{
  "encoder_arch": "convnext",
  "model": "image captioner",
  "dataset": "rendered scenes of toy objects such as cars, trees, mugs and chairs",
  "train_examples": 97500,
  "image_size": 40,
  "grayscale": true,
  "crop_scale_min": 1,
  "horizontal_flip": false,
  "tokenizer": "char",
  "vocab_size": 27,
  "encoder_isotropic": true,
  "encoder_norm": "layernorm",
  "encoder_activation": "gelu",
  "encoder_mlp_ratio": 2,
  "encoder_layer_scale_init": 0.01,
  "encoder_inner_norm": false,
  "encoder_patch_size": [4, 4],
  "encoder_conv_stem": true,
  "encoder_layers": 6,
  "encoder_width": 160,
  "encoder_kernel_size": 3,
  "fusion": "cross_attention",
  "decoder_width": 128,
  "decoder_layers": 7,
  "decoder_norm": "layernorm",
  "decoder_norm_position": "pre",
  "decoder_activation": "gelu",
  "decoder_mlp_ratio": 2,
  "decoder_head_dim": 32,
  "decoder_fused_qkv": false,
  "decoder_bias": "all",
  "decoder_qk_norm": true,
  "decoder_parallel_block": false,
  "decoder_inner_norm": false,
  "decoder_drop_path": 0.1,
  "decoder_positions": "learned",
  "decoder_cross_attention_every": 2,
  "decoder_tie_embeddings": false,
  "init": "trunc_normal_002",
  "residual_init": "none",
  "optimizer": "soap",
  "beta2": 0.99,
  "learning_rate": 0.0016,
  "beta1": 0.95,
  "shampoo_beta": 0.99,
  "eps": 1e-08,
  "precondition_frequency": 25,
  "max_precond_dim": 1024,
  "one_sided": false,
  "adamw_lr_other_params": 0.0017,
  "max_grad_norm": 1.0,
  "ema_decay": 0.995,
  "max_steps": 20500,
  "batch_size": 512,
  "epochs": 107.7,
  "lr_schedule": "step",
  "warmup_steps": 2050,
  "weight_decay": 0.4,
  "adamw_weight_decay_other_params": 0
}
Rows from block 2 of the text decoder, named by matrix and row number. Rows with one number belong to one attention dimension. Each number is 128 + 24 x the weight over its row's rms, rounded and kept within 0 to 255. All counts start at 0. Numbers have three digits each. After the name is the row's rms in percent of the matrix's.
# q: cross-attention query (decoder.blocks.2.cross_attn.q.weight, 128x128), inputs 0-127
# k: cross-attention key (decoder.blocks.2.cross_attn.k.weight, 128x160), inputs 0-159
q.65 100:135162158128100148123107134135157154128168103114081096122124134125124134118106112128094140120121108090122134104126143134095151135151095122157097137107171125154131144154122098103139130108111121129125131158166144089152187131158187089120105098119140146154095150128097105095126140132140104142137209114112146110150133130098112079134127138136111127068111118134109138098166113161130124113185
k.65 099:122097096115163128153159129087156117129111121111084131162123094093178125098155154121107128125127156132121082128170128124118141133126139175170103134164157148133131136144133140159117154131112141166130142136129106106153103122112176121138149142102118110145140130111147065133141144103136099132116177145148132118121106122102127122084170126118157100078095115096130130075136188065101108134104123135159167087123130117126117103121145098147150149128122145118118119110150134188104146165113145
q.66 101:114107079149166102134111159115094132115143116125129137121133149136158133123111106165157132109094103137137136151138163168119123120069134155127165144154159091122093121139116123089129126097156161093178130108135110075150117104134110124120115152124168162110132140097084156076119135113131091154121091150159116129123107093132134093097115133110130140158128150125162129142117128173159149121067
k.66 104:155092135129173102144120108126158126111136133131154101108195153137120137122104132157127105110176101153125059117110148151127170160109153131116099107104145107122067101159116129142147140143104172184113118117168126135150134128143150121065123117130115116143173133125162132124116144113167116100135159173115109168157139145133152137114136075105133115149126129133080128125112123164156114151120122148131114168098094107108143111114097107133140129120114120106135157086083146095114161122133147
q.67 100:116109150135122165117110146145100121162116105131114125143123139159135134114105064136178116152099115169117133107183161110125143121108131143136130134147093133095162094136127129089088151117081130134163103169114108175133145125200142083133176150143162107101162152105165117133116110112148142122178138111172134119119138149138116129103143138130124152143121161138126123160137132131156159157160
k.67 103:125071142123110098128071094108136149117133115136101132171108111125147089141125154110124085152145133107083139157112133122091183086116167094092147096155150112160168139118128135122151110132141154152110156130169139127095133140147071145147105115144122148088099160112094122162139120134123146112131141144113108144145172143143077133082109149141132140155113103103135134111141125123124123124120095126152172097156113137139146161110148079125123145139125109139187163162128100147102137148118091
q.68 091:119122132123132148147133168132121133135134125097153112123125126131152125095076089122119124136106130092109112134155132097150136169128110150109084059098125118089101125109096081116139156131097150164109076154108130123122109090103136120122140135125130139090165123111098109132152171062122099128149122117099153107140147124121164118158112124144117131157162093157151090100135090109166174144145
k.68 101:135131147160115122132117108143158123145182132119111132133156081151109160154103157108131114107154125122114101112134154112143124123135170102144193185151145148139134113103138105136171179179122127190124100153099079114144122145114158151160097108142129152133145192127133137141142139162167128145141118151110152102135115109123119150128101108127113154123146134174087099143089135116120149149096155129095078153138089144105125117091129110131145162090114162148118131161127111142094118115118136
q.69 093:134157140147124121149160071146150164101131092114178162108096098132135127129160146088089077168139129162140119065128109079142136118108144154099165103155114106149108116120110145131124135113173118112127155109123129129094119109131145139093103130135150108114137121125151119152169076087140137119111117125129121139171127095109139144127120101109132147170151158104141094133161102166105150098138
k.69 104:134129157157143146061099072105138131156131148116122125108174155135132132115123130169163168077124111150094107117136132118127120124144060125145121119127091122139118094126139158140103135108103121111141152129168144158138132104098165151091134112146115135139140151150070113146140149082131146100125136071150110144108159137186146145144120166148126159107118122124099114157125091156143088100130132150120142137155116132088152131078118123136095147114119135113137107138092079120100088120155134
q.70 103:130136152128119082139108142108107082125129130130133116114149119184135139097119154136144138165113156159134111126105154156118131140152117090078190123127176096105071115119119163120130131118122136120105139063168125115185130145160104124079160093131104138113094121113108130100138138139127115092125115117149152116156120145110115112134141114137110147193132106123082135138121119108087152108156
k.70 133:129119142131166109131132125119153121127101136114139098158115125091114169124135127140144124113154168099087144068090139134092150112103099137115135140098139125143117137095140144102120119119090100160206157085105145172122147128128136117121113121126091099131179132133102149116134101121131170170138139104111150095127140152126148137133156200151122115080136182124108128112101162116119114133125148133108085130166142120152164146156119161089094135139120130112082124170137106092155124136124155
q.71 090:116127134108126135107112120159132125163120104099119130091097133117126111125148161149161100140102093146167128153135146138083126148152108148136111100112160081141108097131152096125123103131121125122130111101130102155127173150134119076162164118093102137080135130150174133100187150088160121130120137131113093135110106109111153150184129104069119094182135122122117122112179136131120122101109
k.71 083:123103093114100120171137128129134139137149166151131133106115124116145094130145106143096128101127105111125166138132152160106154088145133084126135135135098125164131162101169090124164138163122150107153086153121094106114145089140119114116171132099115128133107129101128159161131102097202136169130128118114119189123118154156131136104161120113154147088126117120126120115120143107167097133121159160201181135126132164103119127170142121151103168161126152141125122078124105110122150107148124